Weights of a small masked spectrogram model: encoder layers 10, 39062 training examples.
Rows from block 9 of the encoder of a small masked spectrogram model, named by matrix and row number. Rows with one number belong to one neuron. Each number is 200 + 40 x the weight over its row's rms, rounded and kept within 0 to 999. All counts start at 0. After the name is the row's rms in percent of the matrix's.
After each neuron's rows are labels from the 100 clips, of 14976, where the neuron reaches its highest value: "band" is the frequency band that holds the peak; "strongest on" is what is common among them. Only what is clearly more common there than usual is listed. The data: telephone keypad tones over noise or synthetic speech.
# fc1: MLP up (encoder.blocks.9.mlp.fc1.weight, 640x160), inputs 80-159
# fc2: MLP down (encoder.blocks.9.mlp.fc2.weight, 160x640, transposed), outputs 80-159

fc1.530,095,210,171,188,172,124,135,189,194,221,166,245,186,148,137,192,196,195,212,232,130,251,170,208,187,208,167,177,188,169,176,178,223,232,259,180,210,205,201,207,211,273,321,192,233,149,176,182,210,210,224,220,177,175,189,169,276,114,222,152,162,169,210,246,232,217,234,172,101,210,214,173,230,190,172,138,261,132,202,236,188
fc2.530,094,291,223,202,228,235,241,184,204,166,228,215,237,184,191,239,181,160,198,212,235,190,161,257,193,222,210,206,219,281,203,220,180,199,182,232,244,246,185,142,187,150,99,210,163,202,284,221,253,235,212,272,183,162,250,203,237,195,214,216,178,217,226,207,195,182,165,244,224,254,167,262,207,121,281,278,201,236,191,219,170
band: 4000 to 8000 Hz
strongest on: speech; rumble

fc1.552,076,206,225,255,184,154,237,209,196,158,203,198,225,165,188,242,294,149,212,235,206,213,158,226,192,333,132,206,146,218,202,215,214,169,143,191,137,179,183,273,180,189,216,186,210,236,189,212,275,219,223,173,172,209,215,180,192,282,155,189,197,168,182,247,211,197,169,142,170,192,190,143,192,179,188,149,251,225,142,191,173
fc2.552,089,231,217,240,202,207,206,177,195,209,212,202,196,202,203,204,207,171,190,217,205,191,194,492,205,211,180,206,199,201,198,219,228,191,200,207,210,202,207,212,208,205,187,196,211,208,199,175,210,435,200,189,208,172,192,183,208,202,186,186,214,200,215,206,200,186,201,209,194,193,215,166,201,169,226,206,210,202,181,188,199
band: 250 to 500 Hz
strongest on: mains hum; number of keys: 9; number of keys: 8

fc1.240,121,184,170,154,193,184,183,232,186,222,201,166,188,209,183,130,105,112,183,158,213,153,224,228,293,205,204,179,222,287,247,261,205,148,192,224,208,216,194,226,192,244,199,250,216,223,202,176,198,234,153,143,221,139,153,208,228,173,243,273,268,245,186,196,142,194,220,138,149,193,157,176,192,192,208,249,273,228,130,148,188
fc2.240,086,184,210,235,239,178,182,152,240,195,273,183,161,188,235,284,191,175,205,245,277,182,143,273,124,229,179,134,134,225,188,171,184,136,170,237,189,147,221,218,189,120,210,183,280,254,147,227,155,244,183,202,223,217,198,228,237,214,166,233,243,201,200,202,222,228,299,241,199,190,198,248,187,253,133,125,205,220,249,210,241
band: 1000 to 2000 Hz
strongest on: reverberation

fc1.196,122,186,194,176,204,210,191,261,148,210,147,183,224,233,194,195,213,103,165,188,238,161,253,210,248,199,225,256,186,229,202,134,207,233,167,173,164,209,177,226,176,208,193,186,285,235,192,85,325,215,129,233,169,218,187,104,189,163,160,305,180,162,171,167,188,176,219,158,199,209,218,225,182,180,223,222,267,260,160,139,182
fc2.196,096,188,248,171,219,190,208,155,135,201,228,172,235,195,210,155,214,216,181,183,129,273,164,309,223,190,194,183,233,159,210,255,231,300,177,205,210,171,220,233,196,294,200,224,141,187,208,263,179,275,260,211,201,120,203,246,158,247,226,174,179,181,196,230,191,231,198,199,211,209,219,135,222,222,202,284,197,112,247,244,256
band: 250 to 500 Hz
strongest on: mains hum; number of keys: 7

fc1.109,110,239,182,240,216,173,228,210,204,198,158,149,195,230,181,212,128,197,159,233,265,291,198,228,213,182,241,193,185,216,206,214,178,265,216,173,202,140,192,204,159,202,240,196,190,225,231,249,199,238,237,219,178,52,232,215,288,195,185,205,219,202,211,143,197,296,191,244,194,88,224,182,152,251,229,246,257,256,219,239,183
fc2.109,117,218,214,157,169,197,192,280,222,162,232,189,182,196,197,238,139,273,210,187,204,253,196,365,195,173,245,195,223,197,194,155,142,199,178,131,237,191,210,157,219,187,286,199,139,162,221,191,161,317,201,267,206,217,207,186,258,117,218,162,180,211,221,147,215,207,177,201,208,194,151,244,240,215,140,239,195,186,244,177,220
band: 1000 to 2000 Hz; 0 to 250 Hz
strongest on: reverberation; mains hum

fc1.40,112,203,143,199,151,182,152,187,191,226,179,162,233,183,158,230,206,187,221,229,296,162,247,211,127,178,177,137,206,204,184,103,216,224,123,178,159,191,198,226,198,182,248,162,294,278,168,192,280,200,238,182,215,191,217,133,208,218,178,220,230,200,145,173,217,233,199,199,185,111,265,220,231,193,189,127,233,281,207,204,213
fc2.40,098,170,185,204,173,158,178,156,142,188,235,179,159,145,149,152,194,259,220,210,110,214,259,288,222,182,168,164,252,115,201,277,180,204,187,159,244,178,230,203,195,266,237,199,163,154,257,255,163,237,256,168,211,125,147,257,222,199,173,95,226,187,224,193,202,203,183,204,211,195,258,129,231,230,233,194,220,162,221,253,279
band: 250 to 500 Hz
strongest on: number of keys: 8

fc1.183,103,275,200,198,231,216,207,174,311,133,218,205,214,218,209,133,234,211,214,261,226,189,160,193,202,247,192,218,101,210,159,148,253,224,213,180,214,148,231,148,195,174,199,152,180,191,100,145,255,198,274,209,134,180,302,191,260,255,173,268,161,163,185,236,250,269,221,223,171,174,235,197,146,125,269,172,240,284,191,221,187
fc2.183,085,161,147,163,158,200,171,239,215,189,197,210,133,222,147,169,194,161,202,172,187,86,282,250,238,190,250,178,185,264,209,206,179,193,236,148,186,234,203,131,232,138,99,213,221,197,258,180,219,206,224,107,219,206,150,212,218,187,260,226,228,203,220,127,185,195,160,179,198,166,233,196,293,118,232,210,223,202,191,146,215
band: 4000 to 8000 Hz
strongest on: rumble; number of keys: 5

fc1.202,102,173,151,214,222,208,198,199,237,202,199,212,229,285,155,162,170,138,198,265,163,225,224,210,287,194,236,191,179,188,184,190,191,193,169,131,122,159,203,207,219,126,164,171,173,218,223,194,191,215,230,156,222,177,254,165,180,245,249,165,237,199,149,207,232,154,215,267,159,185,223,241,171,146,225,167,298,126,222,193,144
fc2.202,093,193,278,225,220,221,177,143,163,240,212,252,229,164,148,304,166,239,222,180,249,224,225,273,157,161,114,220,218,121,183,256,213,169,170,246,272,237,207,197,225,272,248,194,170,180,204,192,144,222,170,253,255,244,151,227,194,125,176,158,189,228,270,194,220,159,199,193,216,238,131,213,176,229,150,162,146,168,213,223,203
band: 4000 to 8000 Hz
strongest on: number of keys: 9

fc1.508,055,230,176,272,216,170,235,179,206,197,159,188,242,214,295,210,269,203,211,219,171,180,219,236,211,245,162,232,132,287,198,249,195,237,157,262,182,133,170,139,161,149,222,219,230,137,176,175,221,246,184,197,210,117,260,132,160,226,221,148,223,202,215,152,162,200,165,187,177,187,239,192,225,152,204,175,225,228,160,229,172
fc2.508,092,243,209,227,197,207,211,172,198,207,215,211,196,197,208,206,223,178,203,220,184,203,194,491,192,208,177,199,180,225,200,207,214,181,193,208,205,196,209,221,208,193,163,201,217,200,194,185,210,440,192,191,199,178,202,211,214,208,175,193,191,197,212,200,199,212,214,201,204,219,217,181,212,191,207,206,197,207,182,181,200
band: 2000 to 4000 Hz
strongest on: speech

fc1.534,090,173,225,299,228,201,145,181,186,234,183,190,206,186,197,157,211,134,195,281,253,155,220,226,197,242,186,176,168,158,238,276,289,172,235,242,230,193,212,178,171,265,213,213,203,189,164,189,282,231,170,120,215,171,172,158,240,250,204,184,202,166,187,249,163,179,187,160,115,210,193,154,211,176,212,233,218,177,149,203,244
fc2.534,093,192,198,246,187,228,201,174,194,241,198,181,201,207,211,185,200,166,196,192,198,205,208,478,203,208,204,182,186,233,201,241,213,187,174,222,221,200,204,196,227,199,193,203,206,202,187,212,214,455,192,186,203,182,177,207,221,215,215,207,189,201,200,216,193,199,214,202,214,207,208,176,208,214,189,213,221,188,175,187,208
band: 500 to 1000 Hz
strongest on: key "1"; reverberation; white noise; number of keys: 8

fc1.249,116,227,186,148,208,180,189,197,224,192,232,232,270,176,175,213,301,140,242,152,248,229,156,199,115,206,167,257,182,219,195,82,232,241,177,232,208,222,202,232,217,179,233,207,318,205,203,232,247,201,209,180,232,243,169,156,137,184,186,224,216,196,175,184,233,227,216,199,219,214,214,207,261,191,206,84,251,223,257,176,249
fc2.249,089,179,202,283,179,183,208,148,189,206,207,234,157,232,209,152,132,265,174,296,92,193,251,183,274,198,137,157,206,177,212,289,148,195,217,146,184,177,198,191,179,262,205,186,79,230,250,177,195,223,193,259,186,104,240,263,268,174,190,141,204,149,224,214,188,170,172,245,213,197,233,201,134,139,188,244,158,152,180,191,159
band: 2000 to 4000 Hz
strongest on: number of keys: 7

fc1.155,068,234,186,234,196,155,232,174,150,175,160,184,233,214,287,204,251,183,205,234,191,206,188,230,192,192,174,175,164,282,218,178,161,273,171,228,109,124,196,178,172,119,150,210,203,199,187,210,239,223,102,167,168,141,286,118,129,251,209,171,225,161,216,180,183,222,182,139,142,194,227,204,232,149,180,175,241,227,189,208,161
fc2.155,103,239,212,229,209,204,215,156,199,197,216,207,183,199,221,201,224,165,198,223,183,203,185,477,186,221,183,192,177,233,202,199,213,187,179,204,208,187,205,230,205,184,181,201,226,198,186,186,208,429,186,192,201,179,206,204,214,219,172,194,188,192,209,200,196,224,231,204,211,222,215,181,206,207,207,201,213,213,186,170,200
band: 2000 to 4000 Hz
strongest on: speech; mains hum

fc1.182,120,220,199,157,286,210,131,205,233,169,178,197,172,191,190,150,181,169,275,210,193,147,225,231,137,177,141,147,192,276,180,147,273,171,203,152,182,161,197,241,189,187,228,200,185,226,129,199,280,229,196,206,219,224,245,186,276,209,114,248,170,152,167,222,212,244,195,125,124,174,262,178,218,190,282,112,165,204,172,132,231
fc2.182,135,82,177,161,178,203,184,193,239,224,253,195,110,209,174,174,166,210,204,182,238,118,195,148,174,184,184,220,226,160,217,184,221,224,204,159,143,241,245,202,219,183,220,218,238,219,253,194,237,80,207,137,282,259,147,159,187,215,232,267,253,220,215,137,192,191,154,176,195,151,171,202,259,162,187,119,205,199,210,177,225
band: 0 to 250 Hz
strongest on: number of keys: 7; number of keys: 5

fc1.66,103,218,223,245,288,181,208,231,175,122,171,248,176,212,174,230,174,150,167,199,152,140,201,212,246,263,193,184,159,216,240,191,233,259,199,231,143,190,194,258,229,172,179,218,208,248,210,170,206,217,238,208,183,160,195,206,213,170,168,170,255,174,202,213,144,210,237,142,170,190,251,213,241,168,230,211,279,147,193,174,249
fc2.66,097,163,198,131,171,215,214,305,242,206,221,180,162,193,207,163,217,231,210,163,230,195,245,344,192,167,239,268,252,193,197,177,159,170,217,156,279,228,231,202,179,256,202,199,163,164,177,173,206,243,201,187,225,277,156,195,176,153,239,230,165,223,197,168,211,193,172,206,215,176,193,228,194,197,155,190,142,188,201,92,208
band: 250 to 500 Hz
strongest on: rumble; muffled (low-pass)

fc1.600,099,159,147,198,154,209,127,64,150,262,176,148,210,180,244,189,204,194,273,234,190,243,210,210,189,163,210,172,170,234,252,178,212,228,213,223,141,126,217,208,196,199,224,274,232,246,202,236,152,198,190,184,219,197,318,164,273,203,161,204,217,221,160,192,173,223,168,212,173,173,185,218,158,212,167,215,162,242,260,227,213
fc2.600,102,238,202,219,167,217,210,227,168,181,247,252,258,224,164,243,210,218,196,224,167,195,241,309,198,156,203,199,178,210,214,194,182,134,245,261,220,262,209,140,251,207,145,226,164,179,249,193,212,222,173,196,197,266,179,164,210,170,212,139,164,221,264,219,181,148,192,230,164,224,229,220,291,199,191,286,123,186,212,143,225
band: 0 to 250 Hz
strongest on: speech; number of keys: 9

fc1.224,099,193,210,130,198,184,197,184,212,203,201,221,224,249,165,255,222,139,195,192,195,186,196,215,253,192,186,197,197,232,262,178,218,139,255,164,226,128,184,147,235,111,238,275,244,145,170,227,165,210,173,112,204,254,247,137,158,267,179,219,204,160,186,181,121,163,158,207,98,211,243,166,254,156,201,151,199,213,211,175,162
fc2.224,091,280,183,234,169,213,186,185,181,214,200,225,156,199,252,125,220,188,252,297,166,228,209,240,200,149,210,201,166,252,183,195,190,228,199,201,215,198,227,258,227,168,105,184,191,252,260,166,229,230,202,224,220,121,240,247,237,201,204,182,186,192,154,169,212,234,212,189,216,202,280,279,231,194,198,238,201,192,195,131,231
band: 250 to 500 Hz
strongest on: speech

fc1.256,122,259,175,197,239,213,159,170,165,146,163,172,227,194,216,163,229,230,185,215,170,177,181,229,127,176,203,230,180,164,189,173,193,271,225,227,211,195,147,241,183,244,175,177,190,219,193,132,210,257,214,235,191,219,243,242,205,212,136,270,193,201,161,249,228,248,250,202,207,224,141,205,173,183,231,217,194,210,215,190,209
fc2.256,104,215,192,283,204,180,190,183,209,163,195,188,177,162,206,193,188,184,168,247,231,198,229,413,195,216,195,170,203,206,205,224,134,142,154,215,208,164,182,240,144,167,142,191,240,245,196,182,189,402,204,197,194,185,225,231,251,168,227,176,200,189,209,212,199,164,225,219,192,185,245,226,156,258,166,181,198,233,178,247,187
band: 0 to 250 Hz
strongest on: rumble; clipping

fc1.346,098,261,204,213,233,146,164,181,231,226,157,240,224,211,234,176,190,217,241,210,161,205,208,203,150,188,157,206,122,227,205,98,167,142,214,243,207,179,186,196,211,169,241,207,277,212,105,130,213,192,253,243,160,148,212,164,221,160,161,214,208,188,179,208,213,216,274,213,158,167,222,196,222,130,237,151,191,242,234,182,198
fc2.346,093,110,132,138,147,217,144,174,191,215,184,186,194,172,200,108,232,193,246,203,123,174,190,286,198,190,276,203,210,159,186,184,165,286,301,157,142,198,235,167,209,184,212,193,254,170,235,167,189,200,233,166,214,223,186,207,163,162,245,179,229,196,178,155,217,185,144,170,191,202,200,212,181,214,192,170,268,208,211,276,203
band: 4000 to 8000 Hz
strongest on: number of keys: 7

fc1.474,109,211,164,183,235,200,164,170,234,177,130,195,237,191,157,219,199,251,216,137,203,250,221,230,118,177,233,225,237,190,199,139,213,261,213,142,152,177,155,229,122,167,195,167,189,187,171,234,217,241,246,204,206,282,212,180,221,180,119,222,192,206,149,205,215,235,190,201,222,204,168,184,186,219,170,104,268,273,237,292,195
fc2.474,068,206,190,165,189,211,165,191,277,188,307,235,145,204,186,160,215,195,228,213,152,229,230,349,169,202,261,169,162,154,201,162,172,170,213,134,186,159,247,227,226,208,217,192,194,154,204,172,192,259,198,199,186,238,182,248,217,201,140,230,183,176,202,196,223,257,218,228,193,230,224,246,205,216,170,203,150,169,242,175,258
band: 250 to 500 Hz
strongest on: mains hum

fc1.39,062,218,124,194,150,167,171,228,267,154,189,254,199,197,300,213,208,247,225,180,323,186,148,260,215,250,174,222,126,173,193,217,257,238,152,221,230,148,207,183,122,169,238,201,189,216,152,134,194,244,212,200,179,164,282,161,160,231,197,172,221,239,177,216,243,266,161,213,174,134,175,248,140,158,203,225,171,234,216,185,231
fc2.39,103,240,213,222,216,202,216,159,196,191,204,205,195,215,213,195,222,163,202,196,208,215,165,469,191,227,183,205,178,225,198,215,232,203,176,216,181,202,197,224,196,201,186,198,210,201,177,168,209,425,174,183,193,175,212,225,198,217,188,225,196,195,199,224,199,223,234,205,217,220,185,176,184,189,209,205,218,214,165,170,185
band: 4000 to 8000 Hz
strongest on: muffled (low-pass); speech; pink noise

fc1.631,097,230,201,159,307,242,224,262,164,232,165,198,206,162,212,207,176,158,179,207,240,120,127,224,213,194,266,210,265,236,261,190,227,200,166,137,231,176,177,178,222,198,244,262,227,160,175,218,229,240,217,231,176,237,163,162,248,230,166,167,226,217,223,197,88,266,249,106,142,191,176,168,166,227,233,265,280,197,201,173,172
fc2.631,099,242,184,274,207,168,212,158,177,204,163,238,198,211,207,221,198,163,209,264,182,175,172,39,204,181,158,237,195,208,220,277,171,113,223,228,213,194,209,242,181,229,165,227,219,213,283,184,203,94,224,184,197,173,161,236,224,224,204,95,161,159,228,162,160,167,240,192,223,236,252,207,253,181,182,215,190,197,172,174,228
band: 250 to 500 Hz
strongest on: speech

fc1.292,115,179,165,202,184,188,153,235,170,197,163,220,215,206,212,163,158,127,253,249,189,222,233,215,202,205,240,202,168,277,191,186,205,159,191,192,157,221,191,174,213,156,140,206,156,203,218,71,185,203,247,176,260,226,231,223,247,146,191,208,224,185,152,207,220,225,154,119,185,142,148,209,180,186,248,252,160,248,213,198,238
fc2.292,120,173,215,239,211,237,181,199,161,228,207,173,155,163,139,173,207,232,199,286,62,196,253,277,186,121,227,181,233,139,188,171,198,230,243,185,187,176,228,173,252,231,265,189,215,212,246,236,165,244,242,287,217,220,223,213,223,171,176,122,171,249,217,187,205,243,268,208,218,248,262,235,197,213,176,214,171,145,229,187,198
band: 2000 to 4000 Hz
strongest on: key "*"; mains hum; number of keys: 8; number of keys: 7

fc1.189,096,226,271,183,203,189,156,131,216,249,208,273,188,114,137,242,179,116,238,224,193,207,243,222,207,175,121,106,186,211,192,249,245,145,126,185,256,156,199,236,218,250,139,237,233,230,154,253,176,225,213,177,202,234,167,212,219,296,154,225,209,197,222,204,242,193,126,140,129,211,236,200,195,231,244,201,114,157,194,199,218
fc2.189,075,212,179,214,195,233,210,213,170,231,207,149,232,179,247,215,146,248,209,188,209,196,172,388,175,190,190,251,208,163,208,192,146,188,199,202,153,266,222,174,176,224,238,224,208,176,227,201,223,276,169,220,255,217,143,186,256,165,254,119,207,230,229,164,189,185,189,159,237,211,167,196,232,253,170,163,250,197,239,280,250
band: 0 to 250 Hz
strongest on: speech; mains hum

fc1.369,106,171,174,208,145,192,168,223,209,195,198,151,171,192,140,180,201,132,151,235,253,241,214,199,229,242,218,144,207,177,215,132,185,170,188,188,190,168,166,242,235,171,219,194,270,201,247,118,226,201,212,213,197,198,196,188,237,190,240,231,221,124,133,212,201,99,200,205,212,145,206,238,143,206,226,217,220,236,206,225,186
fc2.369,084,252,273,235,235,189,241,123,188,232,209,217,225,176,224,295,200,239,199,176,134,209,251,215,160,158,126,201,212,199,204,285,242,198,154,216,251,228,224,223,184,268,161,202,110,203,161,267,136,218,208,214,203,172,197,201,165,172,192,135,202,234,279,203,205,245,179,210,177,205,181,143,218,195,181,198,180,145,208,224,229
band: 250 to 500 Hz
strongest on: mains hum; number of keys: 9

fc1.373,128,207,168,148,180,173,191,299,176,179,176,144,170,168,216,103,235,152,183,213,271,200,143,210,251,195,216,248,218,283,190,164,161,180,116,183,208,179,195,171,167,176,219,191,213,184,243,212,225,208,212,162,227,151,195,164,216,215,255,235,159,170,171,192,196,215,236,161,211,177,236,205,198,219,305,240,201,286,201,192,249
fc2.373,095,101,243,240,211,212,201,169,224,300,164,181,263,233,163,303,154,215,203,210,122,191,210,242,182,182,128,186,197,200,191,220,267,198,176,250,173,240,203,196,230,216,272,202,219,220,124,193,183,257,164,276,184,241,209,136,188,144,197,163,189,247,244,203,203,192,247,184,126,196,106,165,216,166,126,134,221,199,229,241,171
band: 2000 to 4000 Hz; 250 to 500 Hz
strongest on: reverberation

fc1.443,080,188,202,295,162,160,222,194,228,234,185,175,251,216,282,149,139,188,200,255,196,152,208,222,257,228,188,169,169,248,192,260,229,247,178,206,233,181,235,149,165,211,218,190,193,173,189,143,260,215,246,183,230,158,147,140,243,201,260,129,203,157,207,211,197,215,137,197,181,195,170,157,149,131,249,216,228,157,186,282,195
fc2.443,098,208,203,190,198,201,200,230,190,173,198,192,187,192,197,188,220,206,192,178,230,213,188,506,201,213,203,201,196,207,194,198,213,185,183,213,184,192,186,195,201,201,201,195,188,207,173,188,196,435,173,209,186,208,223,199,169,212,176,236,202,224,194,218,203,202,197,200,204,201,180,192,191,193,179,205,182,200,185,196,199
band: 2000 to 4000 Hz
strongest on: speech; rumble; muffled (low-pass)

fc1.242,093,193,140,238,154,261,171,128,159,218,193,173,258,224,224,258,189,151,257,191,241,127,192,215,128,188,182,230,206,230,132,201,234,161,195,208,166,236,249,235,150,154,96,121,265,274,180,208,189,220,192,145,159,188,227,190,169,210,201,148,190,242,155,209,274,185,208,160,219,180,204,182,156,179,200,187,175,246,136,242,153
fc2.242,132,161,195,167,143,162,223,266,198,219,250,233,145,183,186,205,163,239,204,212,164,173,217,299,195,133,183,194,253,175,202,218,103,141,267,172,260,248,215,178,195,229,162,203,174,228,271,247,187,199,196,193,231,222,139,218,237,166,272,142,162,158,238,180,195,146,165,223,191,235,245,223,275,223,152,224,132,161,225,140,229
band: 2000 to 4000 Hz
strongest on: quiet level; speech; mains hum

fc1.120,113,221,179,168,253,184,203,246,199,180,193,248,287,204,127,278,183,267,263,165,232,218,225,221,195,219,208,198,205,166,139,202,242,195,166,217,196,197,157,235,179,222,206,149,116,147,196,196,180,220,108,207,185,220,126,261,167,241,161,243,120,172,211,277,277,175,213,261,203,275,161,189,230,204,187,212,145,174,139,195,158
fc2.120,103,182,167,165,189,231,199,243,215,209,214,174,175,191,198,197,152,267,182,157,173,240,169,409,210,218,263,199,224,131,210,149,166,213,219,181,198,221,191,159,219,214,280,217,180,157,188,174,180,341,213,252,212,232,169,217,201,179,233,208,181,208,174,219,191,175,216,220,277,220,204,247,169,227,163,260,176,201,249,212,231
band: 4000 to 8000 Hz
strongest on: muffled (low-pass)

fc1.362,109,284,170,219,239,218,223,111,288,147,201,167,158,256,211,119,232,198,208,246,220,200,200,214,286,237,203,200,129,177,198,182,194,232,207,106,165,101,190,175,196,183,225,188,198,184,142,198,189,210,227,148,142,125,232,194,227,255,195,237,207,157,164,222,206,240,196,240,179,166,224,183,113,208,299,185,202,257,210,225,169
fc2.362,094,192,187,117,179,233,202,247,194,221,184,204,207,227,192,195,233,213,182,129,230,177,224,185,196,170,244,306,208,237,188,161,250,232,241,217,237,219,191,183,220,148,239,194,244,153,170,171,194,141,162,192,219,297,175,160,126,155,133,258,209,274,234,138,205,208,195,154,240,209,93,181,208,190,198,165,177,227,208,111,176
band: 4000 to 8000 Hz
strongest on: reverberation

fc1.100,105,210,226,239,241,164,145,198,233,199,210,280,201,177,185,160,237,156,223,163,339,166,209,190,185,199,168,191,181,319,183,197,229,176,146,233,184,163,215,184,221,180,233,179,166,236,169,227,191,201,165,178,130,154,203,154,276,233,161,216,215,210,174,256,226,268,210,205,107,167,179,168,233,175,223,176,160,206,147,187,218
fc2.100,101,185,189,170,181,254,172,267,173,228,181,133,195,186,155,166,190,207,201,159,205,219,214,407,156,156,262,188,227,205,184,145,89,196,272,204,227,215,206,153,251,190,232,195,229,173,230,194,184,290,259,218,218,250,197,236,210,180,238,248,177,238,202,170,208,169,162,163,186,179,167,238,209,212,204,218,188,237,212,223,197
band: 250 to 500 Hz; 0 to 250 Hz
strongest on: speech; number of keys: 7

fc1.570,104,212,196,182,233,181,230,252,139,233,135,300,270,220,228,206,229,216,183,225,167,262,222,211,234,158,160,197,209,241,186,195,166,213,170,198,240,220,209,211,202,218,148,186,148,181,222,209,173,224,259,300,176,112,260,250,161,208,162,116,140,221,214,173,191,213,262,148,173,261,226,170,175,194,247,233,175,116,142,196,175
fc2.570,101,163,179,155,203,234,169,197,246,209,196,133,162,217,147,181,159,302,210,171,191,174,231,310,181,196,210,194,213,111,189,172,188,228,213,152,139,196,233,210,189,134,215,183,254,221,175,228,197,223,225,173,236,282,166,217,220,197,188,183,230,215,189,172,216,148,127,192,194,164,206,233,190,206,171,81,202,266,250,274,206
band: 1000 to 2000 Hz
strongest on: number of keys: 9

fc1.432,107,217,149,229,205,129,227,158,144,196,192,232,263,218,288,231,212,230,200,269,172,265,187,219,200,282,212,259,113,233,263,182,282,211,267,259,190,201,164,183,180,165,132,244,181,147,185,213,198,206,108,195,169,174,216,141,146,199,207,158,234,185,199,218,177,159,242,197,202,271,194,174,197,251,214,249,159,209,229,240,188
fc2.432,085,317,234,148,227,260,257,205,195,127,184,216,146,189,255,189,133,176,179,238,209,178,153,161,206,201,225,244,274,209,173,153,169,265,165,165,159,224,219,244,162,221,195,176,155,270,230,128,259,166,128,200,216,181,197,265,209,150,173,223,155,174,144,192,199,216,203,139,267,222,154,248,199,282,154,219,218,257,198,213,226
band: 4000 to 8000 Hz
strongest on: speech

fc1.619,066,186,174,254,161,185,233,212,196,208,181,205,215,204,215,204,275,132,186,223,199,182,221,229,169,233,162,179,148,237,232,168,233,179,195,221,153,184,169,198,211,148,200,240,275,211,164,179,299,209,144,240,160,189,245,131,179,265,175,172,218,163,193,208,147,206,196,125,154,193,273,196,231,188,222,139,266,220,148,204,162
fc2.619,102,249,214,232,215,204,211,151,193,199,208,212,194,198,217,206,224,166,203,215,187,212,184,470,191,224,171,200,179,211,201,211,232,194,175,208,200,193,201,235,205,199,182,200,220,196,173,176,204,437,186,190,198,160,209,211,200,223,166,200,200,198,203,220,198,222,233,199,203,218,210,164,199,195,222,204,213,206,178,188,198
band: 250 to 500 Hz
strongest on: rumble; number of keys: 7; number of keys: 5

fc1.197,092,183,164,199,149,151,213,204,282,253,193,178,218,235,189,118,175,161,183,249,145,157,252,215,213,243,182,199,205,198,242,283,287,194,252,212,237,201,236,166,209,198,280,213,258,202,201,223,233,213,146,173,201,158,119,164,234,294,282,124,215,145,169,239,136,160,183,203,176,190,247,167,162,157,224,151,243,154,161,199,197
fc2.197,096,240,226,185,212,206,206,180,206,163,198,185,176,164,198,204,231,200,198,200,175,211,155,488,193,182,181,186,211,224,194,169,195,235,190,201,209,168,199,205,201,201,207,194,194,186,192,197,152,422,213,232,198,201,225,212,182,204,177,202,180,207,221,206,205,250,213,209,211,228,180,192,179,234,193,201,183,192,204,183,208
band: 1000 to 2000 Hz
strongest on: reverberation; mains hum; clipping